From a checkpoint of a small image embedding model: held-out accuracy 75%.
Rows from block 2 of a small image embedding model, named by matrix and row number. Rows with one number within an expert belong to one neuron, the router's apart. Each number is 50 + 15 x the weight over its row's rms, rounded and kept within 0 to 99. All counts start at 0.
Before each expert's rows are labels from the 100 images, of 14976, where the router gives the expert most weight on average: "patch colour" is the nearest of a few named colours to the mean colour under the peak; "peak at" is the part of the image that holds the peak. Only what is clearly more common there than usual is listed. The data: renderings of 100 made-up gadgets, each built of a few solids, in any pose. In brackets: how many of the 100, against the usual share in percent.
# router: router (model.blocks.2.mlp.router.weight, 4x512, trained with AdamW), inputs 0-56
# up: expert up (model.blocks.2.mlp.up, 4x128x512), inputs 0-56
# down: expert down (model.blocks.2.mlp.down, 4x512x128, transposed), outputs 0-56

# expert 2
patch colour: pink (41 vs 10.6); white (29 vs 4.8)
peak at: top left (90 vs 14.1)
router.2:49 35 37 18 39 57 43 69 74 67 74 53 48 56 58 36 48 40 49 62 65 62 47 35 48 48 54 47 39 68 58 57 31 33 80 55 68 45 85 43 59 46 39 23 36 44 26 46 43 61 52 24 48 35 18 25 47
up.0:65 54 56 37 36 67 61 29 48 39 49 43 17 68 46 63 39 55 54 49 37 33 58 89 58 53 57 30 78 59 58 57 84 36 53 49 54 56 70 46 55 72 45 20 27 73 61 39 63 79 57 63 47 50 73 47 45
down.0:33 39 46 58 39 47 72 64 37 50 59 66 67 41 38 68 71 64 32 99 52 65 61 59 47 68 59 52 59 61 70 58 35 48 50 55 41 75 46 44 76 48 78 54 65 48 73 40 31 55 43 48 24 61 36 49 37
up.1:26 80 55 51 62 62 35 61 41 20 32 52 61 38 70 40 33 49 67 48 64 28 52 52 57 47 34 30 47 82 47 31 57 42 50 33 53 25 49 42 47 17 52 28 48 69 54 34 28 34 61 62 69 54 68 46 59
down.1:54 43 53 49 59 27 30 22 38 48 49 39 56 41 53 54 42 46 46 77 35 53 40 27 66 57 40 54 08 35 34 51 40 42 38 75 50 47 60 32 37 40 57 67 79 38 29 61 57 28 35 34 53 58 85 59 67
up.2:63 61 54 65 48 52 59 47 41 56 63 47 25 59 31 30 64 68 42 74 58 76 39 59 07 45 26 35 65 50 54 39 51 40 30 59 49 29 70 37 38 65 27 51 29 38 43 66 49 52 66 69 66 54 69 58 71
down.2:49 40 61 80 44 15 29 41 21 63 50 35 39 15 48 90 58 56 44 46 70 64 60 42 67 70 52 23 50 63 37 61 28 39 58 50 27 25 48 38 55 66 13 51 45 88 51 38 53 30 36 54 48 70 51 58 57
up.3:84 16 47 28 60 72 70 48 50 18 35 59 49 75 47 49 49 38 47 55 61 54 19 48 32 61 59 49 69 71 41 51 45 62 27 65 34 50 36 56 57 68 50 44 33 34 49 62 71 58 19 57 56 57 45 41 46
down.3:28 51 35 45 39 59 60 52 49 83 55 47 56 35 44 35 68 65 38 35 29 42 47 29 48 66 60 59 41 39 57 72 41 70 60 36 46 52 40 56 46 54 63 61 53 59 51 44 57 66 67 48 61 61 62 48 50
up.4:23 08 53 65 65 55 52 70 56 53 30 48 38 68 75 60 53 47 68 54 30 44 43 66 57 71 33 40 49 29 55 63 70 41 37 19 44 32 15 37 50 14 44 46 40 82 51 20 68 48 50 31 41 64 39 50 38
down.4:50 60 68 40 32 09 20 63 39 67 68 87 39 20 50 30 29 53 41 58 46 18 66 15 42 32 52 66 50 45 30 81 49 47 22 50 27 68 39 43 21 74 45 69 47 48 42 58 34 47 43 30 67 43 51 48 75
up.5:82 44 45 33 37 62 64 34 47 24 55 40 66 49 50 52 38 70 33 72 62 74 51 51 38 51 60 59 58 55 55 57 32 69 56 50 61 57 27 39 52 79 62 28 49 61 60 69 30 28 12 77 70 53 49 32 30
down.5:33 43 15 76 55 63 44 78 58 28 37 73 34 47 66 49 60 50 43 64 39 60 40 60 52 49 54 63 45 61 42 43 49 41 57 81 43 64 65 40 43 37 64 70 55 71 50 50 31 28 34 65 41 29 36 33 33
up.6:23 70 46 66 50 46 27 41 74 35 42 68 52 40 05 41 62 78 57 94 46 40 44 18 52 55 38 54 72 38 35 24 58 46 57 60 30 29 68 38 36 00 49 39 30 22 63 53 47 57 43 76 50 54 28 48 75
down.6:67 42 35 50 53 59 60 50 52 32 41 54 56 34 70 47 68 67 57 31 41 36 46 17 46 30 41 44 53 49 22 50 71 35 80 54 46 55 38 41 61 35 86 37 56 61 44 57 68 25 53 66 45 47 60 69 52
up.7:48 54 83 40 57 36 74 51 54 33 45 31 47 52 58 59 33 38 49 28 64 60 42 70 71 60 65 54 58 31 38 59 46 21 53 75 49 69 50 56 25 15 59 67 55 14 39 25 95 28 27 52 32 61 44 59 32
down.7:34 33 34 35 38 70 43 64 53 73 22 58 21 62 42 58 48 54 56 61 28 13 45 23 31 59 41 32 55 47 49 70 48 71 56 30 59 49 47 44 55 49 52 53 39 36 47 33 43 61 51 36 55 77 38 37 75
up.8:48 29 42 38 57 55 72 16 71 39 39 38 71 60 55 64 43 45 44 26 58 47 48 67 37 77 44 42 55 27 35 30 58 47 38 63 40 71 49 41 67 70 55 54 92 84 75 38 38 75 60 42 58 72 36 40 48
down.8:45 58 49 35 50 35 50 48 36 11 41 63 38 73 37 59 55 83 69 63 30 46 11 48 46 61 35 43 65 24 42 41 66 52 35 42 27 50 57 66 40 73 54 71 56 48 52 38 37 60 64 63 69 52 76 66 44
up.9:60 58 68 64 31 39 40 39 48 82 80 60 36 34 14 40 63 48 66 31 16 38 54 36 31 76 49 39 43 21 56 49 47 32 39 72 40 56 72 46 69 68 52 51 40 42 19 23 60 59 30 53 54 57 51 60 32
down.9:35 64 27 42 49 25 43 51 62 72 47 66 36 33 42 63 55 37 32 48 61 55 49 44 42 34 60 67 46 40 56 62 67 80 56 36 71 61 42 11 37 55 36 27 58 40 66 58 38 35 53 53 44 52 46 31 63
up.10:32 14 82 51 44 28 77 56 45 57 37 47 73 52 34 56 51 46 65 64 61 62 55 49 38 56 34 26 51 42 36 45 37 50 60 83 37 65 64 44 50 66 60 60 40 66 83 29 53 41 28 28 51 64 48 66 86
down.10:63 36 33 26 33 30 59 31 40 39 33 58 41 47 46 44 34 47 48 46 47 03 36 46 34 56 58 83 72 29 51 28 32 49 54 51 50 47 62 70 52 35 24 53 43 42 32 11 28 34 69 57 27 35 50 73 69
up.11:23 75 52 26 56 49 40 56 39 41 57 35 67 41 26 70 35 60 50 62 71 34 60 86 25 60 72 10 34 38 66 45 73 53 62 45 70 51 80 48 63 74 22 49 28 54 86 22 54 39 58 53 50 38 39 45 30
down.11:38 37 48 63 50 38 38 50 53 55 66 26 57 65 34 44 36 55 71 67 58 45 59 64 40 64 57 33 20 53 53 54 42 48 52 37 49 42 45 60 72 64 42 64 55 55 66 50 61 59 55 48 73 52 64 29 74
up.12:52 61 69 66 47 45 24 61 25 56 33 35 74 59 78 43 49 58 67 68 49 49 51 21 49 53 28 53 56 47 55 42 36 44 55 72 70 55 61 34 45 56 62 21 50 59 47 41 45 32 56 57 56 52 53 71 72
down.12:23 44 68 60 31 72 66 61 36 33 69 39 58 60 44 42 60 40 67 64 51 58 33 66 68 52 59 43 53 59 20 38 66 47 70 49 86 63 46 59 38 45 73 56 69 65 75 57 78 59 46 46 59 68 37 47 50
up.13:35 66 54 80 44 31 22 42 54 21 29 69 17 41 22 56 30 54 73 43 57 13 46 42 52 61 42 38 82 70 56 63 50 39 58 32 31 55 39 38 48 56 42 54 67 94 54 52 49 75 78 69 28 47 77 69 58
down.13:75 54 35 42 65 62 70 55 46 61 65 49 36 37 30 73 42 58 44 39 37 62 40 31 48 61 42 55 55 38 63 62 64 59 59 46 80 51 62 49 44 60 73 51 88 84 36 38 62 34 62 49 26 53 17 42 66
up.14:49 63 50 32 63 42 58 36 77 72 39 35 55 46 73 53 42 32 61 60 66 73 10 63 59 61 34 37 37 27 08 49 20 64 43 46 59 57 53 30 57 49 33 46 62 47 37 37 59 59 61 57 65 14 56 36 44
down.14:67 49 72 60 17 42 56 26 45 51 46 42 65 51 58 54 52 52 48 40 61 33 52 66 60 63 55 44 27 32 56 25 48 28 53 51 73 53 50 29 57 45 28 61 33 39 51 29 52 54 55 67 50 85 48 38 82
up.15:91 70 51 67 74 39 52 47 62 36 39 66 50 59 57 54 83 57 71 54 54 00 56 55 50 48 80 47 71 41 54 57 58 59 46 68 39 59 59 70 65 37 25 73 41 56 56 43 64 53 53 72 43 57 34 31 40
down.15:39 34 41 44 25 75 56 70 57 55 63 79 53 50 57 41 42 62 36 35 52 45 58 57 64 65 23 50 48 91 74 51 69 19 38 50 65 28 44 48 63 60 48 70 58 55 39 67 40 50 65 42 41 32 49 64 40
up.16:45 53 70 52 69 68 39 82 58 63 16 47 36 47 52 35 40 51 18 52 30 68 62 27 33 53 43 68 10 59 50 57 34 47 55 47 43 64 65 60 52 20 57 57 46 69 64 41 72 39 44 56 63 73 55 45 40
down.16:41 48 70 57 36 45 54 47 45 39 46 50 68 79 28 35 33 60 22 62 69 56 37 87 33 37 28 39 20 68 42 51 41 52 48 26 60 64 49 37 45 86 49 51 45 46 61 51 58 67 72 41 58 60 45 63 59
up.17:62 29 80 50 33 43 39 58 36 46 46 31 68 65 57 18 74 62 40 17 38 49 33 79 64 46 45 78 54 48 60 62 74 87 41 59 68 35 70 58 60 42 44 69 34 11 45 74 53 44 45 73 63 22 47 78 60
down.17:45 59 54 09 28 16 71 55 81 61 25 56 52 45 32 52 53 66 39 57 48 55 63 53 47 55 49 46 62 54 55 31 58 37 55 57 23 55 33 40 53 43 58 62 55 35 34 59 26 30 53 60 69 45 45 47 62

# expert 3
patch colour: brown (59 vs 27.7)
peak at: top centre (30 vs 9.4)
router.3:71 74 55 72 35 44 38 50 54 52 49 66 46 37 48 50 67 81 58 45 22 21 56 40 58 63 71 31 67 38 64 35 56 46 18 49 43 60 28 25 65 59 46 99 51 59 44 36 49 72 77 54 62 47 64 57 36
up.0:45 52 32 54 62 49 71 46 28 50 43 38 68 60 27 72 53 53 28 36 47 38 65 38 62 66 39 38 54 74 44 30 45 48 85 40 53 62 68 34 57 46 68 25 50 58 51 59 38 40 62 97 55 48 19 65 48
down.0:41 51 62 42 39 38 39 64 57 62 29 41 62 56 37 90 35 52 70 39 37 59 70 38 66 38 33 18 54 33 56 53 42 56 64 52 40 74 23 48 49 26 56 62 47 41 49 37 51 56 43 42 43 39 57 32 60
up.1:60 24 29 50 63 52 65 23 50 66 61 78 35 35 76 66 47 70 69 50 50 26 48 66 42 53 60 31 17 35 34 45 38 58 39 44 25 47 45 57 58 63 35 75 78 32 38 46 46 55 45 40 38 64 48 27 41
down.1:40 42 66 47 58 49 30 42 53 52 36 63 29 32 31 44 49 72 42 60 61 23 71 40 56 45 31 75 46 32 63 64 59 54 44 54 51 45 31 49 42 44 58 59 45 59 51 38 59 25 41 57 54 38 48 78 61
up.2:75 48 39 61 58 32 62 36 36 31 54 51 43 46 61 48 23 52 42 67 54 54 60 85 60 54 29 91 24 43 55 30 74 51 30 39 58 62 94 59 56 43 55 37 44 61 33 52 50 29 69 91 45 56 37 45 45
down.2:49 63 71 42 52 60 71 60 67 83 30 53 18 13 67 46 40 73 36 41 42 46 51 66 69 52 71 43 63 51 45 54 65 68 44 14 39 76 68 43 48 50 27 49 49 27 21 37 63 74 41 43 37 58 57 37 27
up.3:44 43 40 50 32 45 57 68 60 36 51 66 48 73 57 25 65 22 52 67 61 31 80 63 76 57 55 48 31 56 29 44 22 37 48 36 43 69 34 39 51 71 36 47 61 68 38 47 13 23 61 26 52 48 60 86 35
down.3:45 51 45 57 59 51 37 54 30 50 62 56 53 39 33 38 41 39 42 61 20 55 31 77 54 61 52 60 51 25 59 58 63 97 50 38 75 39 66 91 71 34 69 85 39 53 44 35 12 56 44 45 36 53 47 53 72
up.4:54 61 55 47 73 44 72 59 62 39 60 54 47 20 54 43 74 45 37 52 42 42 33 63 36 60 64 73 41 53 37 59 43 40 44 39 58 61 32 37 67 55 57 72 63 37 57 48 16 36 52 52 40 42 35 74 62
down.4:50 91 68 28 24 50 53 45 59 32 58 75 55 67 64 42 58 44 31 50 39 64 37 45 61 50 38 37 45 88 46 70 65 22 67 55 50 60 51 55 30 64 51 69 55 32 51 47 16 36 67 37 39 50 43 54 52
up.5:45 20 53 17 52 25 73 61 50 47 72 57 49 34 55 71 26 51 41 44 29 56 49 49 55 47 52 62 70 39 48 73 39 49 52 40 16 61 57 72 50 44 56 42 20 39 49 60 58 45 39 65 55 45 57 42 59
down.5:43 69 45 82 46 44 52 30 34 40 70 43 64 30 19 39 53 36 58 47 42 60 60 81 60 33 44 22 57 44 83 72 64 74 41 54 56 69 37 63 40 69 42 66 46 29 57 63 59 38 44 28 53 37 77 80 77
up.6:41 47 50 46 34 20 66 68 49 62 85 59 44 67 64 52 69 72 29 66 45 38 39 74 51 71 72 46 50 34 88 33 56 41 49 62 42 49 42 56 70 45 55 24 76 28 74 36 57 70 52 57 55 32 34 88 54
down.6:49 69 73 58 43 45 42 52 65 40 61 68 59 38 35 47 46 34 62 45 83 77 44 52 61 58 44 82 51 63 79 71 45 43 73 53 72 17 55 45 58 64 73 41 84 72 50 66 62 41 47 23 40 59 23 37 56
up.7:51 67 38 38 56 72 54 36 81 77 63 43 48 36 28 62 50 52 74 69 35 29 50 49 36 59 77 53 78 44 54 27 67 47 42 52 49 56 35 38 28 60 61 44 67 54 41 30 43 66 52 49 46 54 70 52 52
down.7:61 49 71 56 55 11 51 54 43 60 63 30 67 64 63 41 51 57 44 30 45 61 59 47 52 31 44 69 26 56 64 58 45 48 43 82 31 70 48 55 73 46 30 49 37 54 65 41 76 48 38 71 43 56 44 51 82
up.8:49 56 64 55 77 78 82 19 28 49 24 76 55 25 68 70 82 36 43 57 56 53 23 52 54 60 37 32 45 30 57 56 54 36 60 70 63 61 76 73 52 64 33 41 67 80 34 44 40 47 67 38 82 53 76 41 54
down.8:31 68 61 28 99 46 37 47 27 42 58 36 31 88 25 41 68 58 46 40 81 66 46 37 66 35 40 48 62 61 64 60 55 29 27 50 40 44 43 90 39 40 62 35 36 70 31 57 56 27 53 60 51 45 39 65 56
up.9:44 62 38 33 60 66 59 46 56 62 42 48 52 59 12 68 25 49 17 48 42 44 40 47 68 26 57 43 56 35 53 51 69 23 11 40 44 54 46 59 52 34 34 67 46 22 34 54 57 49 54 54 27 66 49 68 51
down.9:47 70 61 73 36 45 41 44 67 66 61 59 67 23 56 49 48 49 56 52 32 53 52 55 31 44 26 72 57 62 60 62 54 30 49 64 40 71 28 53 59 33 68 42 65 48 41 33 16 44 48 59 44 42 59 40 46
up.10:48 34 37 44 43 68 77 53 19 79 51 46 65 39 31 45 50 26 49 54 23 42 63 54 42 31 36 67 45 38 81 56 63 81 36 77 17 32 67 60 59 37 63 30 87 51 53 34 70 66 56 66 65 58 25 48 55
down.10:40 64 61 86 50 31 61 17 32 58 59 55 36 58 40 58 51 67 43 43 52 59 48 21 48 53 71 60 61 55 20 62 58 54 22 53 67 58 30 40 38 53 64 23 40 57 36 40 34 27 71 53 37 70 30 60 39
up.11:52 53 29 52 39 46 62 34 47 47 46 37 46 43 46 21 60 58 56 71 33 48 36 53 22 66 37 49 59 64 74 50 57 29 60 28 45 39 46 52 19 67 74 48 69 65 57 44 38 51 48 18 34 14 79 50 56
down.11:48 55 56 58 55 52 44 59 26 52 84 53 69 48 45 67 17 69 60 25 54 24 65 34 35 32 42 53 56 35 52 72 66 46 47 46 89 70 50 56 72 59 37 37 37 47 54 50 40 24 68 54 60 36 73 45 36
up.12:74 70 56 24 53 55 25 48 62 23 16 54 05 44 29 29 48 33 70 39 54 33 31 74 42 52 70 53 58 47 83 22 69 43 50 23 45 43 55 33 56 75 64 45 60 62 59 49 64 44 73 82 52 48 19 56 17
down.12:51 72 48 69 68 44 64 59 31 43 46 71 22 52 69 67 51 53 06 59 40 38 64 53 64 30 48 66 67 66 59 48 39 49 55 34 34 59 27 43 17 59 65 48 58 52 78 62 53 32 37 42 48 30 57 47 47
up.13:47 47 25 64 40 51 21 29 59 53 35 54 72 49 72 42 80 77 36 61 61 70 56 54 63 87 72 46 66 65 56 33 49 65 82 60 23 52 37 51 57 69 52 76 41 64 62 86 04 48 52 62 57 25 42 67 56
down.13:60 58 30 46 59 33 23 69 24 53 68 66 46 18 55 52 53 56 70 39 30 31 46 55 78 47 17 48 25 43 51 41 69 61 45 47 67 59 63 49 41 39 34 59 28 74 36 42 41 65 70 42 34 58 38 72 31
up.14:54 61 50 39 41 53 52 45 67 43 52 80 81 62 83 42 35 50 59 33 49 30 55 49 69 82 43 64 35 46 66 39 54 17 66 46 64 53 42 48 57 61 59 61 48 21 27 92 43 47 68 70 57 37 54 74 44
down.14:26 31 54 65 61 62 69 53 55 55 46 37 60 35 65 56 46 59 50 47 31 67 83 63 43 35 62 53 43 47 53 43 72 66 79 38 36 53 38 30 40 28 40 68 66 35 42 55 60 48 35 68 17 43 45 56 63
up.15:36 50 35 19 55 37 59 43 51 49 55 72 32 47 42 57 54 35 46 59 50 49 55 60 36 69 88 61 27 67 50 41 89 42 55 43 45 66 72 37 27 35 63 50 61 38 30 78 50 58 55 64 17 59 69 38 55
down.15:53 40 55 66 63 34 48 44 42 60 68 54 74 31 56 70 43 86 25 17 41 47 54 25 54 80 52 45 55 25 55 25 47 56 53 53 46 55 46 42 59 56 32 42 63 37 43 59 53 63 06 60 36 13 58 57 47
up.16:53 65 61 63 54 83 45 45 47 65 77 57 47 44 81 48 41 41 53 43 49 33 58 58 52 78 75 78 55 00 52 55 54 57 34 60 39 40 28 51 41 51 44 60 30 22 79 42 54 37 29 62 32 47 43 47 32
down.16:95 49 68 56 38 66 44 56 66 31 31 55 41 51 26 23 52 42 67 26 27 56 32 45 56 80 59 61 66 63 79 48 46 38 48 60 59 55 75 36 45 75 78 62 32 63 42 55 50 47 44 32 42 30 56 49 66
up.17:66 43 59 67 46 53 49 50 50 36 40 62 61 79 48 46 58 52 42 26 58 22 69 65 43 16 41 37 77 58 47 39 64 46 85 40 61 67 48 28 46 60 38 28 36 49 15 69 35 20 23 62 44 65 71 66 45
down.17:47 42 70 36 36 61 69 42 46 49 58 71 67 36 37 57 56 26 44 64 29 61 38 38 61 61 44 35 47 36 20 42 41 68 59 34 10 23 43 59 58 43 62 67 36 52 38 46 50 52 96 32 20 19 79 75 43

# expert 0
patch colour: black (59 vs 11.5)
peak at: top left (94 vs 14.1)
router.0:14 39 59 56 72 43 66 17 27 48 22 35 60 46 43 50 48 33 62 44 50 64 53 68 51 34 34 61 49 53 44 54 68 62 38 48 60 49 44 78 38 33 61 33 48 37 67 76 71 26 28 70 39 66 57 64 63
up.0:53 47 57 61 59 53 35 59 70 64 61 49 80 44 66 35 71 45 73 67 53 62 64 70 70 48 55 42 19 56 53 46 36 41 62 38 38 61 33 59 41 51 33 42 32 55 45 44 34 63 43 60 37 55 47 61 36
down.0:52 47 33 48 51 48 43 32 59 57 83 50 59 67 46 52 51 39 62 51 29 63 28 67 78 49 23 34 55 29 40 58 35 72 43 40 75 70 42 60 40 77 58 68 44 53 50 67 77 44 35 45 62 25 52 36 57
up.1:55 72 27 49 31 33 39 54 59 33 46 53 62 41 49 37 26 56 71 38 62 36 46 48 32 62 58 52 54 23 35 48 48 25 39 79 39 43 62 78 65 67 56 43 47 57 61 36 33 41 47 51 60 55 53 15 54
down.1:58 61 56 53 45 47 53 60 24 65 51 40 55 63 69 57 62 61 39 45 61 70 31 44 70 47 62 61 38 49 65 27 48 35 63 77 58 39 33 44 56 66 50 47 52 55 59 40 46 43 60 61 49 42 36 63 29
up.2:49 51 54 55 24 48 82 47 74 72 28 42 21 46 50 54 58 69 30 73 56 77 62 85 32 86 38 46 58 38 33 46 43 40 44 53 36 64 31 63 22 53 41 36 37 61 32 77 44 70 45 66 43 56 56 44 42
down.2:58 64 50 72 52 65 39 33 45 68 66 41 65 51 32 33 44 28 38 49 82 28 28 63 47 40 42 57 71 55 36 50 56 45 66 62 50 51 59 69 14 58 29 55 79 41 71 46 64 35 47 60 52 37 56 59 31
up.3:50 31 52 40 72 72 72 42 47 67 41 27 65 68 67 80 44 43 63 38 57 74 68 41 59 26 40 56 36 58 68 52 35 53 74 31 09 48 52 57 51 49 58 64 39 59 54 44 40 49 63 42 61 56 58 41 55
down.3:33 42 78 53 54 17 55 59 31 43 62 61 61 45 66 49 53 32 35 55 47 65 67 46 53 51 32 59 53 07 50 51 55 51 58 55 59 42 60 56 56 42 52 41 52 54 34 27 70 50 54 48 39 49 68 59 52
up.4:40 74 49 49 39 29 38 45 43 46 59 19 64 45 35 61 59 31 42 47 56 45 53 51 57 41 49 55 13 31 48 47 45 77 53 39 39 50 87 55 73 44 41 23 29 44 59 62 67 57 48 59 50 34 31 51 83
down.4:37 37 32 47 29 36 58 72 69 86 37 52 43 15 66 62 59 46 65 27 25 53 38 34 73 55 37 17 43 57 42 56 41 56 61 44 66 64 42 32 52 62 60 51 48 74 39 55 46 48 32 55 66 80 53 54 55
up.5:37 64 23 56 42 55 56 37 43 48 67 75 38 42 67 56 54 66 43 75 48 58 52 24 17 37 50 57 30 74 51 40 43 52 68 29 40 43 42 37 60 72 37 37 56 52 47 75 50 79 61 46 64 51 21 56 59
down.5:30 55 56 23 79 69 63 56 53 41 46 39 50 33 52 46 54 57 60 49 36 42 51 43 72 29 54 40 53 46 50 60 46 48 31 54 35 60 61 51 38 43 73 52 48 38 49 56 67 38 64 58 18 48 50 50 41
up.6:77 38 36 47 31 43 82 39 55 38 41 50 39 48 52 63 49 67 58 39 50 55 59 55 41 39 54 25 54 52 70 54 36 41 70 43 57 36 51 56 70 46 32 39 72 49 33 30 61 19 39 59 47 47 26 41 76
down.6:49 51 68 66 18 46 39 49 33 44 30 37 52 49 36 36 42 48 30 71 34 60 51 54 43 48 38 63 22 74 29 42 41 54 37 34 42 52 42 60 90 45 50 49 29 62 44 51 44 75 61 51 69 32 60 38 50
up.7:56 73 52 44 50 55 49 79 61 53 64 54 52 41 27 60 45 69 38 40 31 44 42 56 66 59 33 37 46 55 46 58 60 50 47 74 47 52 58 44 52 44 34 60 63 48 51 42 71 32 84 51 30 45 46 43 55
down.7:43 20 56 62 46 34 53 32 45 38 38 67 41 36 67 46 33 47 57 28 70 41 72 46 36 46 50 36 54 71 54 32 53 59 38 47 61 54 42 66 39 00 74 19 33 35 47 41 43 75 34 20 70 69 61 51 68
up.8:51 52 45 72 70 49 60 62 45 46 47 69 46 63 63 46 54 40 29 35 37 70 37 53 55 29 99 54 55 50 54 48 53 50 37 71 43 94 54 79 20 63 49 33 50 49 58 46 56 57 52 40 47 36 53 45 38
down.8:32 36 58 55 33 49 54 67 51 51 51 68 47 43 77 46 49 36 51 55 27 30 59 25 51 42 12 49 41 48 62 46 56 81 61 53 36 15 42 43 58 24 64 52 62 53 65 58 51 70 38 56 69 61 59 12 58
up.9:37 63 44 46 59 79 55 35 58 40 55 47 58 34 26 33 49 44 85 21 67 56 40 61 26 53 54 60 56 50 44 76 39 31 52 70 28 58 57 48 45 35 35 52 41 38 30 57 35 30 58 45 44 47 47 30 80
down.9:28 48 35 53 71 51 19 53 54 52 50 38 62 57 59 81 81 26 54 35 42 57 65 41 67 49 38 26 62 49 48 56 29 41 64 48 31 77 44 25 50 44 35 58 59 28 14 55 49 31 57 70 65 70 51 59 47
up.10:47 50 34 49 59 64 54 43 72 63 56 45 58 60 21 63 74 57 33 39 66 42 32 61 47 31 39 35 41 64 33 44 70 49 46 49 49 74 50 34 55 82 40 33 53 69 27 35 35 49 27 58 21 31 48 36 64
down.10:43 54 52 41 71 86 27 15 62 22 34 67 63 45 74 48 42 54 54 48 50 45 49 54 19 38 44 23 61 51 39 44 34 55 16 52 65 25 50 54 49 55 39 46 49 50 57 43 56 52 65 25 45 65 63 42 24
up.11:41 57 40 68 51 37 31 73 61 59 62 60 43 48 67 58 65 39 42 47 63 23 48 54 37 56 36 31 56 46 60 25 41 80 87 39 85 41 45 44 51 71 37 53 68 56 50 52 37 46 34 40 47 39 35 35 29
down.11:62 52 57 41 62 58 26 38 39 70 19 38 67 38 69 43 51 29 58 63 34 35 35 56 44 61 52 41 73 49 57 49 72 44 47 67 53 41 51 61 24 65 26 54 80 40 42 52 44 81 40 62 36 49 48 47 45
up.12:61 33 64 54 00 67 53 65 69 53 58 53 34 48 64 60 39 57 37 40 67 33 66 59 43 42 71 33 38 25 47 51 68 70 40 18 36 84 45 55 65 33 46 46 31 48 68 54 42 41 26 48 24 62 28 41 69
down.12:49 47 64 42 49 63 47 55 39 39 77 60 41 42 77 48 30 59 92 63 93 11 51 62 66 32 62 58 33 52 61 50 56 52 53 54 30 74 64 54 56 60 45 54 64 67 45 51 61 48 29 64 49 79 71 42 54
up.13:59 55 65 67 50 32 78 47 62 42 47 49 49 63 77 40 43 50 31 53 73 49 65 42 78 65 30 51 54 68 58 66 48 67 34 69 74 53 66 46 51 45 54 13 66 49 38 45 33 50 70 37 53 40 43 42 66
down.13:75 50 48 26 59 50 50 67 65 50 44 45 61 72 69 53 52 83 45 15 46 50 38 58 66 81 65 69 43 42 55 27 40 18 72 25 55 45 65 65 64 54 32 50 23 48 49 35 47 41 64 28 50 47 82 33 59
up.14:50 46 52 35 47 36 72 37 63 32 59 36 33 29 57 33 47 56 52 34 58 51 52 74 66 66 25 29 45 49 62 40 67 74 32 46 36 51 67 74 31 75 42 60 89 54 46 37 61 22 16 35 27 35 54 23 47
down.14:74 59 36 35 20 42 23 47 47 53 36 57 42 56 49 44 41 63 38 47 44 49 41 41 15 60 53 65 18 59 53 30 34 43 66 62 66 59 43 58 67 77 52 48 56 72 47 74 35 72 71 30 56 55 55 26 63
up.15:50 61 62 53 45 78 52 55 45 65 34 31 47 52 50 34 44 72 19 58 45 55 53 67 66 40 41 32 67 72 24 27 71 44 52 16 26 46 62 53 21 44 57 35 57 56 53 32 46 81 61 36 32 38 52 68 80
down.15:62 60 41 43 53 60 56 35 48 56 44 40 22 64 49 44 36 57 20 54 60 70 38 41 47 56 51 62 57 51 63 47 33 60 35 46 58 71 57 58 62 26 34 34 53 48 46 59 49 43 45 51 71 51 38 48 40
up.16:64 68 29 31 48 23 27 47 52 68 53 44 52 62 36 46 44 51 57 53 43 29 46 61 36 32 36 34 71 53 62 61 60 37 17 56 54 37 39 55 58 73 51 46 43 23 51 55 30 49 29 54 30 37 54 56 61
down.16:79 32 67 33 47 48 25 78 77 52 55 82 50 55 28 66 53 71 64 32 37 51 47 64 36 45 58 25 50 09 53 37 41 45 38 67 38 38 31 64 46 50 50 65 28 33 51 66 34 49 55 45 71 43 48 58 27
up.17:57 42 61 46 53 28 43 40 39 38 44 47 45 45 61 56 55 48 38 60 42 71 57 65 43 15 66 53 48 49 41 71 54 41 80 26 51 47 40 55 62 50 62 54 46 67 45 42 45 16 61 30 38 54 28 65 31
down.17:46 60 65 18 25 63 62 61 17 56 50 68 42 43 42 30 54 37 78 56 17 33 67 29 30 29 76 44 61 34 14 21 37 43 68 40 33 40 60 39 50 48 36 68 22 29 47 34 75 56 85 50 42 42 31 50 35